From a checkpoint of a small image captioner.
Data: trained on patchworks of several textures, 72500 training examples, 34.3 epochs.
Rows from block 4 of the image encoder of a small image captioner, named by matrix and row number. Rows with one number belong to one neuron. Each number is 500 + 50 x the weight over its row's rms, rounded and kept within 0 to 999. All counts start at 0. Numbers have three digits each. After the name is the row's rms in percent of the matrix's.
After each neuron's rows are labels from the 100 images, of 14848, where the neuron reaches its largest size: "colour at peak" is the nearest of a few named colours to the mean colour under the peak. Only what is clearly more common there than usual is listed. The data: patchworks of several textures.
# gate: MLP gate (encoder.blocks.4.mlp.gate.weight, 512x192), inputs 0-191
# fc1: MLP up (encoder.blocks.4.mlp.fc1.weight, 512x192), inputs 0-191
# fc2: MLP down (encoder.blocks.4.mlp.fc2.weight, 192x512, transposed), outputs 0-191

gate.174 096:520556491515493499478581450467547453388435577440551483584553577573486507385526499531498450482389540531415508450513483452436496506470502568538495493568527478508514607552473464550532604528408475468456511529548566441486532523514524535458580457559496478536464460441345487555538527527485545399515459436442644477443508528511437449472548463496497514487459443505501451557446554539523585532519538549479490425499455543585526550437502572421508457486427472510493444516545519451464392441424562593450515553496523484512589449566537523546546513516555489570579562490462452575477533495546456475
fc1.174 093:481511415609503624532540427511496512503518511425416492520480458495458496499516432458531595522563364499512534443478440497535404454426476575466558523486547515436472486463593484554481478376541462578537444492487499483475493454521473448451497493511612542563491528513500445483469398419388497557439605520401558431581550550522509543508536471485449516483572554574553490519488445515517544501484472566386523490534430550521510463531469443523476497495550505497562525463498451431462523477494553464460450492488471489629517569562513594409439621534452416472480485529493569462488487533490485568
fc2.174 092:457462550576439462525499466488428464452472456470501587490510470449464540456537510543525495496440543523463495488562377466479504645476514504415516505575481432390551491515539447466520428518515590503461512393580490521596450533577417536485462457497486466522420485543567429490468585541515624394438552514496520450554438492504487508470535471548538604464372540587510346408524501521490527444530500567465490521485437523590430508438524423485540508511484539482464489568474504487460478474557438499553500488513488576493410479516477463503511502498473482519511431399465493596555545529545595475
colour at peak: brown

gate.471 084:507411516459557527443509567494520562459464535550382520520471480547494424410478497557523562587467544530561459500449500563590554543512651479461487485486479456387514437473566441537397550556541500472502525371419517547601496489527545526423452514465490522412527525484500482557494416583487495444542484564625483462436474545517534509474566474525488441460489599525544477484458536535483425550483454463561459478457495452490446449424440582529515575522468463492493509462481421448537541487468572494521501503453560467560496498548533480459508478482550586553505577444475467529540494545322454551
fc1.471 088:532483608448534432601525494466503357494436441438553548512498533526591556477442516486475450490513562494542511421508548548541482478574381559528502443476445430504479569478531502561465501545453521444484568557442552485433560465489516506471425441400536527482542487519482468544539466560485591539438620490548495474512477470556525568588491553531506458425510374505583583468503501542536505479467514460547517485491480419522460560491405502419505476502470451530481503461579509521530500351533487502501478466460573438546408591485478410460580515488565481548537550450428531429566445540577535509
fc2.471 097:485498479549483509453477445442506598432491457515512485473407547489441493622394449472504377535483516498481489546377519450533438514558543565566463470504550512623448482525483592449560501480442473428552443453408500469454517446432511459546438575514532556468507530484424518412626513436560490480541531551446494487487585524522560455508504496462519470554486504471526556589511450485443417512499491526478452510461514549350467484539495484555438499441541530498480464462442517391463481578564574538515525579596506548479545440476505575531534517544529527472553447609556483426553562504433522540
colour at peak: brown; orange

gate.388 102:514514494553422597469488491501489527491434516610448404613574493470406463473472582486516395485480446429566502558451501495483510552517512481543485481412540562577444526436479466492543510558507423471509423500551454438374536576487432466488461501505552441499502597541493494493457468490608476478409441420657443484437448420540517591489455492535577392492490483476544452523468519516563547461487566540444363553512537522455506488478545547433459560450452532524474473502575547606536494541533569521516524496476533480462471412569505478485502517546421500483528470481529503575437500515505536566
fc1.388 104:572470469520513512499440553522559524530552544487532463478489542491568574571548475542372500499526598559396546485557483473416545468413532468506463565499469466496539544554436529527450496433486593566570554519513556534503495487511561538475492448481517572508439520411517456491459481587497455549581500529468486517611455461454456443590506475449499569464527499481432552498506579484541577485529404502578553465500434514468508510541444444569550484581508524405564374474433379466534503508524355493408465473486478471524479575478455463498579440459524559423445492497494440455520582570565429463
fc2.388 101:482489459486552525525483618450561450498480551541459477584616515495448422426553575543451414574477591506531536490505528488525555526443453495478509496494516492511436564446467440523495485490592428437541460504543416423432508463469465549549427530438523430484425617506522496527475468433562503460564458479606527435487456474538501544524453430388508489503460430450538628524519511486465486521464574547477473576546523480417519454524527559507469470414492439481544488448502525555530452466524562585345498564504464459466576474584494379466472576506432438490459475474512562424526499542477478566
colour at peak: purple

gate.216 086:532511515454529530376477483500512430488520520585476545528537506491569544408531529506481585590362477456429439515590455510575432445532594588464497547565521573491522479534547493456545593446531528433411466422521432418528496516434474444523440496553525480419539497555558532507495525573563506475481498496511541463511571477464490488420539566568528464577450515501421531432521456507540439561487555491442487609457568515527486483562498483459521439509483536489434581503534429454409489436492499423547555485502472485356578475492532505485501462461509543544472428479559490565483403452363527525
fc1.216 090:492494552578522516398512557516514365421475499450416553470479484528536557576575447503606605545428483598523450462524550479529370499466548525571537489596510440482529466463593518524505571462507494489421474467476555485503384492555443463477520507551548530513505497503490501541474462495455543511546463592550543459469499604527466507490579555509474518446561521521431472519468554413458471471460585493491543482444486499507487516429571477529517522550477470479513502559607459430513504508533449459552483547471546442435517521521424547480475417491426482469510501597531434516518520571337379599
fc2.216 095:470548517435525582642530497550575444548584516535366566486517474469435499455620572504427571493469529454508505586564473550522496472377479535390535520510451570508585556507380495460538540521592538441437486545471490529537445497427479394545497440479518417584576514486468436467528525499545544500559459506468458480535480441555543526430526406507491490515492447447485437428536525622473534493523517510448502555513516544593570417498503525510487387474488514527419467468533443492494537414452530501450493526494536534413607540528473485449485528549511486454507493483503471483400493528549473553
colour at peak: pink

gate.495 107:490464488488532475404483455495507644604583493531626521476429483443470490510523495464454516453515500497441582440486509524467538464424449566494581537488510504551532504498536483581413456490440468490558505596461540489450586558428539433406503487471585483529505558488490551602440468579502561574460456479494505490504435506519592494527405575444539512406414428505479468502458449545501590414458507445407483450507505512522499492580501455495552451567504431574497468478500479467468512536580473576565509482347511487587506545510394515489528525450490506423522463515485571473559501545597548516
fc1.495 114:495487499478506467562497418568507445511506485549399473520455513471476500541577491510497552362551455546573521520486478515520501434505671544511528524462536546499551456429509501512510425443473449497462454324517514522520565509553527536428551564567534499539480464532566465543487481508545493529556382541471467464521456470461440560500497487501500456480567500511531479413494514631506463502530472485422473543602514580557562426525617501466529496551511467494515485495516417510446516515485557493441448462420474453532495460488468541515527531512594522450696504518423473398531564538384531510
fc2.495 130:514507440580401449401490495498516604442512454457573496475512521499451526617451493602502448363502508526511502513427567380478567539430418536525508480527567511493370458522515570470516484505477439523545471578488462544515461466457478471525466581480490539497507515473477541384503544409488482528469540499524505468459453499486549471461495465425467484524479475506522500679602454539510492489491505489496498454497511523513433492492485492593444535405498546493486446463507635497552461554625557482554542556593458409526446451495419512553532460493471543531545505597531467520475612472563505536
colour at peak: grey

gate.394 094:474491497535617462693518502527525334454480518535432518519544511493503541466527413384419588463521528579529571491542496558510540474426493533475455534449509567489541527492399447481545503444506543560516453437520437509571554516537488485421590550559482474540460450479518522604524494455490549519441535444436560458578498507513551502478509403567453396475486458433570531479497488559491391546404496531524537512566465559507463536526478390498523493544456407503563517425459458520451475456416557462527498491429447530574554493521432501519549469481540480496523525590451554508465550526481497488
fc1.394 114:517536495524470492647505523570491379506467447528433534503555594485519506534497437374592462495555406452526538535400472546379470413515544561537484565513516566589503559481460534444548463459572521419484467434553443460527518558529529466557405526539485456544522406586550536461556564485503511515453510518529536445602558538446481506468523440483529451509519531441531528506530411504526498537538555480451448492474490494460569546591465398445513499488543540519477455459477457522478567535480547444495553484517499529456521529454617496538401466506471494479429469509542528537408378467471613433
fc2.394 117:553497471422476558423451449616552641623520488532493397515524505510462450491536520501450452518498460428509550507510573545497528439464508419468475601440438569481546478512457481506593524541484569551459579577498539495462588563460566427500537400429525484463504532520466501553460453546471505565528488439492503505446481508461529574521477595568524558483528481488450580482450540443472574527495555432441586520413480469501508450537441556507525415508553399549530530582535544513491580578501403575489543439469532459477483561498564575493467537529474486429422482583486485419537424469499449440
colour at peak: pink

gate.11 115:522538496462500474500366524515552507581536544472573492514404514536436513449545458461524487451453540562452604443485561510508399504404418541483481544546566478522475571581580570540531530464429452437487515525523515491457453488442469490508526508563621512522543505543404575523503484542381616578515529454484558432456459465492482563557540492472421522432543482502523441549578473437539502507531539480480501441388441482517533471501550512544504359500399453522470473570560534531442447415486493529485478481471644511583515551503464527528507534542415499459546441587452569497485538474461541496
fc1.11 115:557481483512428534475634495542442507521456514422476551546520528513519492525450432561479561494553529455545338460423485487472550497549559491562540406445464487489479406471484502531447514482533532474531549430481552506600507455474436491473468556439494537545434476425465504473521476456553433425589416544534512545514532531560427476437555444513574499519478573468470519446451498521555393509549505496543459469508573492487527467473521563583433569464541565512524453556506418402564545658500575440515521497523567390462441401489534481521537482380574563448523561460470518432534497501495513509
fc2.11 105:484504456553546522510420425479519435456444511525462472504446586541485561448492583500472474579419588396467500439516578509556431553441361510535548559530535525568536590551540494448529509424525428438458494578435500486404462524420536458483465520493507493410475561514399518580470500470324591527507609512510537589446509477482556512576543517532546501473455469447518506507498560446489520463493458492601509497463500494519437468501484556487489368580420399514524514521486487526457483393487476563520507552485510498517554512504406542498608437495467468467557557539482534489530521520474445518
colour at peak: purple

gate.102 101:502473523524492487411523524625539602492509523375525584539524479535536488471470549547539487486523522591495465484484490515619562589548519429587517476406469428390462379425529451486426446491454544505516636469522576548473476466448576457484424523427491492491557497458468486537587495523640548423493510497516509521412488501576596485484441514420400497460524528494570522524433434501471497423469472505496504509499529494471498437466426570547534437502524513576499493406486480425548466504473537574491522484476582449558498458474588448450506514453501491486524561512437482434467447474544410535
fc1.102 102:506517414501483473491423503437515576458477471553549439521558499557467419491541518510405529566528455476399498535570451482595492523441555453517487555599485517511460430466458554463465554538408545533410532485494515431485582545454459459556467440440490542400592522366480510538561526516471502495464425561484525500468525460540463421416416480515509514536524590461531423621432534471520584405496462462447584426567539487501468489545487413533478542469493531502501519446489520389500486635544461545447549507505486441442473432534516459517459489524467532428421441545524468591452587496520479517
fc2.102 107:499493485449510552439507522421459428470466566542575547537505461497518539490347546520517577447485445454429533412418408512392502489549487471526553544465502482526551430487530443510532503562520519524551460469533417509498475519633477394473486527545428443495392497568586543520453547560530475526388557471515549526474498532510547616564533519524393483476474472487439588450426492411583520551506532516567563477475459524467508542625431522486568499566439582469537519464519473583442536419504465472487453394435574543501480510511551552483486565505516475475410537438519538506495449506517466485
colour at peak: brown

gate.16 112:469511545487565455536437503543413447470494474581500553523583488493584472502547432534464573605389511496458463527523435464520535500593581523465538410572584537483455550547547458487427607507496471525423547397422441489449590574439492366523506519518460464431580466562531499523562528516577488461484497505558557409484488436545451458467547462476528439483489523418473482451499441541493487556485495432468539484479565488496518480516503486487434530486511503556528520545531526433501516436513583501613547517458457527415562431487505476459456508423540480612514447436565538617571416434468482560
fc1.16 109:533523374493543492407510489423581617574606464558545469493495453515487467514512551428571385448538454434504472508508492513496547495471429433472520549462452511518494540498488465499494496492578498537528499564592453556468481455466514639514529435471439498522531560512486495496498481554543442543440512487529423468482494491440585514495393586506531492482373438616523532492550435519524613516516547477539501402495458573493523528569417542453502449509537541556513576366482531582484542543420540529409491477492477506574488553494638495473473560506553469543417494476459510417480505458521519462
fc2.16 116:491481540493591468420513524522392491484414559519525504447438475496537523438465456426547532520542574540504566416436434560456478484621444569534466484503404463542481424470595529446461385399455412552600480496514559455457504501613552415465549575502459535549511461513553495565510502481341470482476550494493583531488548581509472520504530494500451480502453541485528523507455483368425373514480414571552486442516508476530443567568510544487506545553475483458545471526517535439550450445535472477541481467446444586485424470525524524537503536509478533507521581464541530553499455511469548588
colour at peak: brown

gate.178 093:529478526503488515624530524477432335460475518488378524506509523517591548490439472554570580583450540503526493496454474536498525449513481599537503454481596490558527577543487495485575460470542519487469437426508485490509479490493480592478488549580484484492467392576604478496578511449588505500518520562510495573553487530550489534495573374415485468486422417445464479415557490591564417592518518495469456553589469530529594501480504533485518450533503497524531418408502432504529493415443635368551481478474493504528492499468496513519478478503471500551552524454511502511461400484424528504
fc1.178 104:466512417520461501620497412599538367536467448595436459522453462431450493488546410527426533393473521537565557573497520507517532524426496498433431468517553580510552660617383516474624556444532479520430434424448515549539518498494457517523518513599500478559440521487489516510525576444496519498515459456464519468558443486446424491434493471604512480507564488506565496455519494556460470546501491487541510454538447521448473446528592562433492495482493518467545512637475520492457555541427491487491574496521474547409499513550450560546515535552500497507514524529467416480504560506435562474
fc2.178 115:516439457378509547422519502484413604561573532540570466493468462542535533441455534463472538490506417469421549426478546507471549434505556490506567585405490555462541480452467494530585502513502582474497539511561476422501517521528516494504457466473468428437428502587557466589415472639532564524492508434513492502518556461462497575523457559552547522533425425507471534436368529471488572449522537476496624467502494501507516545626480451431557447552564458448559553456491474534432507482515451497534518441447543564544472569483568529456456553485451420457425444513550519457496435483610472485
colour at peak: pink

gate.157 092:501529520561469524513483510587521473609450512526460429684489504522380474415524517485494437489501481525584491471469485475547510486459442451489466476479514566609489524454523408462519430563537429468484512537512395344469516515480429533490464542457599488586494610507475545515477456502625448458441516446600499562528450444548532538477450498526572432509460432468495489449524568501568435460445549564449432488450536409504473451448612583472490525472451504496481538554561565521505516580547496550473534506483504445490576490560448488568536506521522558415516471547576549494478479518488468540
fc1.157 082:451518515500488505528447475531443421539517463481474482526484481465406475467490631508549523437512379489625466437551506501550514507501415510466519463558546532515505513503573494433554500545580504432469469519487500479541565435501440507536386491495542461575559476595398475520521445458450464431421592433481572443423402471555579516441438524619497440546492573482517538427538427520447440526470531509443446517519511459601416505460574580412447540446500490560442578540504588527499609541492510484477542577511538493491566470491432474481472518571440499436486473509486560548476479450439576469
fc2.157 087:561429536526487423463532398512436439508532453507576550422440569499482653543473493459489545470493448537474501526533493536496429476506493510533507473453538494423460471515539507501504539536456635454408483511473646563546451505555455586460524485590480508486583377519473506428537534555439547549447536547503565552466552514469461425469492564602502518412522555486497370493490473486552483518483469431547479518543484490598490486503473482487548548536595542489528504452525477424552458480457563441583561478495491545567343473515516577503522494373551482527537553489459457451499519489523554438
colour at peak: blue

gate.128 113:483515433464496549533604457502530493492477590431376514513543447547516495506424473582482579488560482496574423475462578575515526590488553541588523413420505483468580512622439476507585512509574578429433504494485554548588533453462524593495457458528509487484461508497503422504589454487497478438622441528446459602525543510478437497529541413494494625483465482487504438413476562538473463561499448498544464479467465497465573484449512629496506543485516433450521536463454499456526489538360625453493510511489550496450518469498535523461512540462507448601513539462499413484469451487498473479
fc1.128 115:486500595494535491477451522447508540483486481478605485532538608514434480495527499397606382566459486411489609521442538491477450474531407455445481555570461511550460425471525487521483492486472467497552567604514494454449479499479467457500546530522489514530577479545429541504553513564489636499478581458555506469495503592568552501511551552465451477508464457452461565574582436327517530473392535505482529507504514475501491514510347487588479499501495461503478428462539520534521467466522448592602490513506482503523514540451480463472527493560457465447499589624541602501513441454550531552
fc2.128 122:488537430488505489541453471530556459491501447511311457458515538484433456584486478530494475490538583465531529627475567557553597585427584536548503469536503525586462539516523506496448507459461531573487523459493533560470514453395534535558442467507507555449524536468425518449500468382515438523539573524466467586437473501467545471479405489597493472533577524477559487560501499567472561505481440528499403566499474510512438379455565550569506455472581521580566498532458429510472446557519546546444516525585472442482563465499406490517497455495498508487518538565470456473512513506332465440
colour at peak: brown

gate.331 088:632431480585394564424462502500499491553575526469492472552536484585431520425485505521560468600438551508533425505544526547470469462500498500469452473476531530479394438461489483493444391481494500497535520502510498550446527526534443429448450551431515570483553590515476497475481518462565476421471527503571451640516505495584547589455494471539515503495505423472560486456526509498619493615487405495509370574538493420466498536518466522457523545473429559431544522467560516499556531495488457521512434439444497346496438461555587568541492475433517553506455554518546496590470470508491437458
fc1.331 085:491470499470520477497549513440542421498487603515543511470419480477521551538530470531381552501535666566491560439424464466457495499426482520521562507486503515551516479575376464540461444503484497542533546447527499445483507532526505558478588533469525502560393515469432530500509425593424563495550498503550453533435563481535513540549545449495520499484527466499515486520445623471485447512516559508470525442460545480511499566529631504581482485529514469650512426528512489495466450457435485581523518477480555478550503451418402558426456477442396525401678525481481537463476557559495509540
fc2.331 082:523570454413413419468478618518519589542536473571487513541527500619463477496554574488450503511426567511480483479486448507496568478419492480459466474502416630534555489419525568480531499481551456523578531450412524432469512542524530531533584500412498528482441623447528491385447526556555501436541499484462381463507518515553479463431485498558491482483482473468540472412455505487548480525584483491496508472508502466543401516574598427513508443456521615515463452567479476518513573549585539504374509460590446514412414479461516480492495584436571541497485545450529526517568501509487464455
colour at peak: pink

gate.411 094:526492426604399560571500522448512403547411476574460432537499517511502452499538482458523565589524420498447545498499515486585473412446493531596460519438481528538539551459481511553563393445498492520436462498546452511497501483420436557429589427576530498515389529474525454521525461496510454530506535520481488479590522437410449526475470527549562448495530501560437433517535625537517505460452564637455467472482508541521558535596528433497487481532479479480586567439439404512416376538451483547484442468444497529483513519522477574494530559545483524425521483519485422451388493512430507534
fc1.411 092:446495605626532565551439384423458461519527461496412527565427435502503492476431446462558484525523425491542546449471498521509489446622515426537472580509564566570535506427504406481562516493453481457538485483544464431512470456574395515472428487518382494545584464492488579508470453460549576530462489500505532475540443496535404538524488476531512525531518490559449605404577456402523531538396496469542516586508477491465552448548491491532510521512483484444595426490503458437496655445430462466602423452491533494500489479492523481506504513527492531425462489454560490520436576486447499511
fc2.411 099:516498435550530495441500439553461603458439515551526427501506614564554513523488440492448476599420484438473529499505544510553446471522394560542509452479375478500486447484481441526514536489460535499470518584403500559529612422486463367454504523486581514485437440600504533511454463533482389505507521515508559499526561446458597509517429492461465388508552564468538557493481557515547503509491489502547465548482452466542438512540583485505500424536512523540497623441525511501415485515488576501571483478452539468461481530479448557530625506398522534442586602535437493503544438554544511406
colour at peak: grey

gate.285 087:511496417477452532523485450440537607498401515467461546531542534526507459470557474487577441570537371508528466497515499633535465430501551487468482509554414496529538446524527513465502497464530367542474549520491486584527450477418439411533439463502577508498482433470532505493550519492530624501443414543539474524595441552476494493409489477498485523499508450495473424410509472512552516482511394458573572480549458443502518457464402561485526467549460509418521528519489434468552543527493522531549452464491418464515455504560589497530651511501628561491490509489473463501521557579594564621
fc1.285 089:467453487456547458502434458509469556555486521565491503510493480562433483505513499524452458479506406429522597450475482579449419423485507537466450552464447509589555537507532454452456539513480468452458445534507452437429509522484447493497567474552547428459457456569553473488508562543492569453458533463434461411523475490458648518515461486564470490478447383496517467499521565471498521494576520498632540342553422574586531597495545459541601487488554496574494559528521376534552492549545527611490550497483464501513529534525436460504484522490456438397526443517452431464521509529531578625
fc2.285 094:536398544526503429529473574532475391551460486509528527455510491532427584567517488510388534624363632528508555482431485533527552500440472525513423400506432502552512449584513456459518508458437504505554502479403503537469479471480477619453522558498497571500444534461504505462504539540508415400557480471526424494373619503493533475475438523427544490512452449501468393484526476490570446570416497513486515450475528465538452531532490500520488506495556608517377506513561503437545513468484560516610518563506486507501426486397484523429495544435530514481496567503576512552529483529468541513
colour at peak: brown

gate.138 097:538477532495474532588515493516428362494471552452453481545530495541510489468467538484603455446495468512624493502496457502517523604510401534453479435489449513484558526519529444506495577697534616475500506505527450492527425473574511458502452488439544525474452524583530518493510471544480483479478611541505581575429456494508522561533593504450454518532478493498504509495467559551580438557508513511473502539486601437499557457432560554498540520474419438534566550402479512543530452434451614535489471500501500499643550508563486556521586505492524488559543633500479476556457480527391527484
fc1.138 100:565473528446510431444382501595520587504496502501536361479414544488520444514492559429578562550525454480484453566509500459520522470445454469546496532484479512602524464474490518514516453501533495449495562524586443359492529512532506454465568469418536465607446587520586505534423454516497487479532500479532481470634478525511513548501467576510496531556528573454548550437426528433526469431489588452401499470515549457471420512474490561543513490517500469578462503618525453525485488521514469638472497499472453489468448397487407430468499439535558509407519484524550590547471496492487583597
fc2.138 098:428484485460526525553488519577435389565506426526460528489490390481541556492476460347534423450554631490513517541479488484523436509580409485514477486519462494492551551507526546495513529577425590465470440502533490592506598501543590447497487501522504487505600470518472552566519434478450496564490555475567477500382481569519544486576447548601417510437528482510604499464443505402403477480482492462552503526450483471496413526476488484392491512555491552534510438543463516483548601481433454519435480515465554552459453488436541552486465488527467446523528518420474516575487501518365511405
colour at peak: purple

gate.223 096:598470495510463476598431533497479432495503576486579527523434543512461492493511488590448507482506552559477563442480535496450518520437367571569460464497596472547445607586445548551459528501482480452557443599476491481450505451507460414421488550525655500575437497549413497522507516480431512549460579468546520458519476497524435519519524445484454502435481423399509485519556492573529433571544484455552451423465449507489556469513608467510578434581405473534530450525569524516470498415514550481473470481469563446553455486562420547593551468465443563515521489494520551479494504522625529496
fc1.223 099:473566459537510466590453477537446427499560462586502491463502513472476472529519470553419447540521499516444655529522474458546515516523402504505514457466587530491542673530446456438482525524519528506530440590393517541383458523553542414510470485551563464452480485611483431505532472513493415567440634418487479534537449484519501481533443490495503519515534376392561485503610505550446445543488467487436523477478448513462560528578538448401556466535516492508435513427405531522514551497496524482450521503503471527467494600477453606547519548496453494517526495480498518539411477510575569466
fc2.223 098:460501543423524473431581482478501556510541492529531477513545438490533536486537498601516575459496466544479502506561424482458546401507605475420485585457506517341555418474482452543474516592447542518488470473503449426539488525561480505476555426484441462518545430479568476515516573567536509496441403499522465477551513391489508499492649522471514470523424489518459488455455468511540553493502555514379567427558491533461557504539488489526503579464503465424429572422576486532467536489433462425544492502468486553512546570535624480474355553448531506551406419486537433449474467463530460550
colour at peak: pink

gate.483 105:534479516472442518576507430523449410514512568543483511521500496520465503516433481589429574493363580485533573492496527524497606480430448623525483400478556531537481593621426503546544557430506514425501469500479484493453521424416479435491524554597572465483497480543450518495531536519524505439498489501518524489493452505460414557508497453538497425457484495528518439482514495609535441574597504457547403483510438520524586434573627626493517403538469562447546443541546480516436486443481607440498513515458600488423492504489433539527530458458459511537543522522470495557454477467492531577
fc1.483 117:434549454503549506605469462518485399483533427604425486456537436490506498529424422523522521510431569469525578529503473534581548521498463489420479427468556546496537631599416449445633508496635561444426449528434520507476462508456515466544484505652438462458530488613545468488522484544525475486492508467457489559506482486496480555517436529524545449514513414496501527424550488545434485555471497497502492538536431514504543461607479623419533412486543511463489488466458475526525551486449499472482546519536467600379481504468487540517485516507501410535492496475530444527411457439459571587
fc2.483 117:470529509443506489401565423512421613575540448512591449428434383551556506544474497500541488430571417526469490476471449451425603488553584477476462544435563514463545436531533486515524482551359542532519433471536489495510514486578533483474603481468503469485514490546566485580517546591519496511423451463511439453473514430448543502591525507477459516514452476466520571475518476557451573479460540486393531410458500519542538521620496480483514512451465492433435532412456535544516569505491502441457540501432514563552525539449583511416428568513513544501409359563540519547468496485557487515
colour at peak: grey; purple

gate.373 109:479497543451532552521540516473473546418444518514404505532510410469636532487558501507540565489560522456553477525512509580535470519547605560531477529450460391456551503538499522528504506530515536401431513405495505518542598541469615482436456410495493401504487488521532422617550472497544544495574411527404461484464521513466472552583545516471490530429505644603538505501418550549463570444529512531523540593485569487482489504491486508462486518551494445462499504477453481520412422497432620459468516421421565497581529433452564510472470505501500442557472450468457419578497461480427477512
fc1.373 108:507529418541451474466512536489541537504515511469423486392539460538528546556489556502412546514498589566590376485480422544547562537501571483495583457473457521406474395551442488467493417458620560509526563438550476534555524527517494517588452503487424535521448530493447580414445541400493460465542511543454444585446499501488538474497492528514494522521506597561501540464449423497521430527472418522461384476466541489443494468405483536510432595406540564544448472535519525384544557576443583501515585546563444462474489428475449497495518534459528490495613545518460487474537510534473445470
fc2.373 101:476515553521525418536531610427479479468509548520516492524464482550498516499421475514545450599458519371481534517533527421581480507473494515506437510501498477517578495532462512524498610539460386472543486540429488535458504465480525518516503450525559432462441505432513438563642476571509584507568480524508431475525543528601571432516591441477494562538501407453510520486546526462441469516512491448442556338525487382475557551442502523566479436526472360437439493437455514569506468435380484499537508482531534563507506541438591450516445574465512559521375506524541495480457499501500523502
colour at peak: pink

gate.397 095:556500411495507555534544562523537484451417512497560484418541508492491507526514474502527436576438580474505507495472455484536533492494419437488470449540379530496487539644388468558494547518500542563475648609430502577451485495347540493464414442466464498487488526519547489516514456562502390515482442548565443543531514512467415539454457601468511516426550495547426534532464454545521555439465486544570466443494505419576502493526450555423521446496472496502468555510471521509508544471507548599456449506467460530509411455464477468477565564529554515577540604424570427528513538502586468435
fc1.397 099:517478495488451541501443527458445537453425596364454556471474538537463547514552454448441452473513469615551498424550540469379495506552599497433449495516463555526520453518518468489562489536502526497569498460459439479605438447548422560531334552533506530619569420451533494529535429551438481530503426501479608583535505506503564538482616440558508536521566479506487542467403454441515491505488476525557507588531510427459593523483533478584435507461439450493527474536473477510427505433455479452487433453522539548512546502469407508519538456470422551491508521446492502569484565522432571495
fc2.397 102:482483460528427510483543446436604541374494489482574566431548455462540430523502455562545468478493409501443483506457504458458545525491433577556511541479510488473435522510482534582547461546471498495536512546532574537511534518477544430569588506488431554483470542453513451446563507415427460469422510519504420566509498441502368535416546537503537497542457515444430488572559485565449545535447531472460442525535447557418570498454464456522526452476488457499487510495478532427531530619537622478476500582559572508490487413463606528550562544540404506541511488492620464422452617490566567540
colour at peak: grey

gate.310 093:513488587510483524565470501537534390528466508522544447487525545505434520441534493377501523475554544520427531401399442551475519435390405469582469488530468529538431554448441522546559407461506458528555529553565411490486549545531466552490482464480475505511560624528550479512441564471447501533488464517555535520519489384497461578536437507548492474451477580568407459482380499551551498573597470458559415458483424511523448558554484410505589507518470542543483548452480447506524560580466459434430471451455498469481399503550526446520527499468454523503559558454476455510517563402588502490
fc1.310 087:527457568494422619443524495558444628434478544497476518487519560522597446498506491606505440543439528519465492541417501520563472489613655496464458514488540484519534460575549548502480523521492474486440569377493529428544476456473470431480501525528472471439431427507498518472393469454504553472486484480525560535500558568470515485497554532544490520529472515362479572503534515520541516471564524416482592517478554589545521482478468597500473422483489549575502440524497440424477531467592516492466505486495513443438512568468472441529407445531491525495604570422607482429526419444504458579
fc2.310 093:543434519540517549516525577486438596463517552407647529518449428449537482463427466549512431547463606551480515522496530513494494493512613541466426429515495504529532480560613538466492532499510472448537494469468475488500603406464453442477458588473509544480551483483514528511452592584597485418434502516497459524494523504586456472531513557430474505476340441480516468439451498544480365493527506574504462535522502474535501550540438534432500434563485494423473436488479560417585516476478600529543487532507542518473487498442558448542459473521420535459553445402561488512486463526510536637
colour at peak: blue

gate.73 083:457413503486559508492535508422472325583499520514442546434504510533415544551486472481527508551369522508592506472523492610436508474493407537445484381539529545469514519500468471485561563480530547457478492562462472560563446426569477485460448549547490565553535485576557574550479529547521452482454608534562501479561439532464554590479608533494506434453481471562587534381527497525503440610483557490580461494499437431511509556557484526497513535510540485490506542408509467533563516448485535483447450508446523499479436619526454542487511433481515495488483607526431528481466435527402531522
fc1.73 088:489432522454553408507543537584496644500492598470536535448544480579532521542463616546551447575553456555508457458493511517533550481583585476477484503454437444469524323397571484408430450541510536505529603409475537535485508471441532488461442501437482501422441501478437447499526542524499504426540471529501471457455522471504562458554396468464459520516479576430515522509464469554472591472475474502510534498481613472520440447461487511486483519458563457486521486442466457491566520451493465605515481456487542473559547424458538379450502604411527468488501549436471469451446444527580531486
fc2.73 093:448534472554523455457482569466474374477453481451487444452526488454509469497506448535532422570395579551572466557459507478485447482525368495518435413530562474507413568532480529541494460466582388445491493531534538481505542510410475598570438570568561594529562492480469491435547504451459537461565509535483450498568479499498399459501556508415460484557502517504464428515576495545445409487488441501609421550546501390440569472422525459529471572521448412507529439525541592450530460453478591479500477586546467499454462439470460518538500459506472546558587530503471469496579539535474504565
colour at peak: purple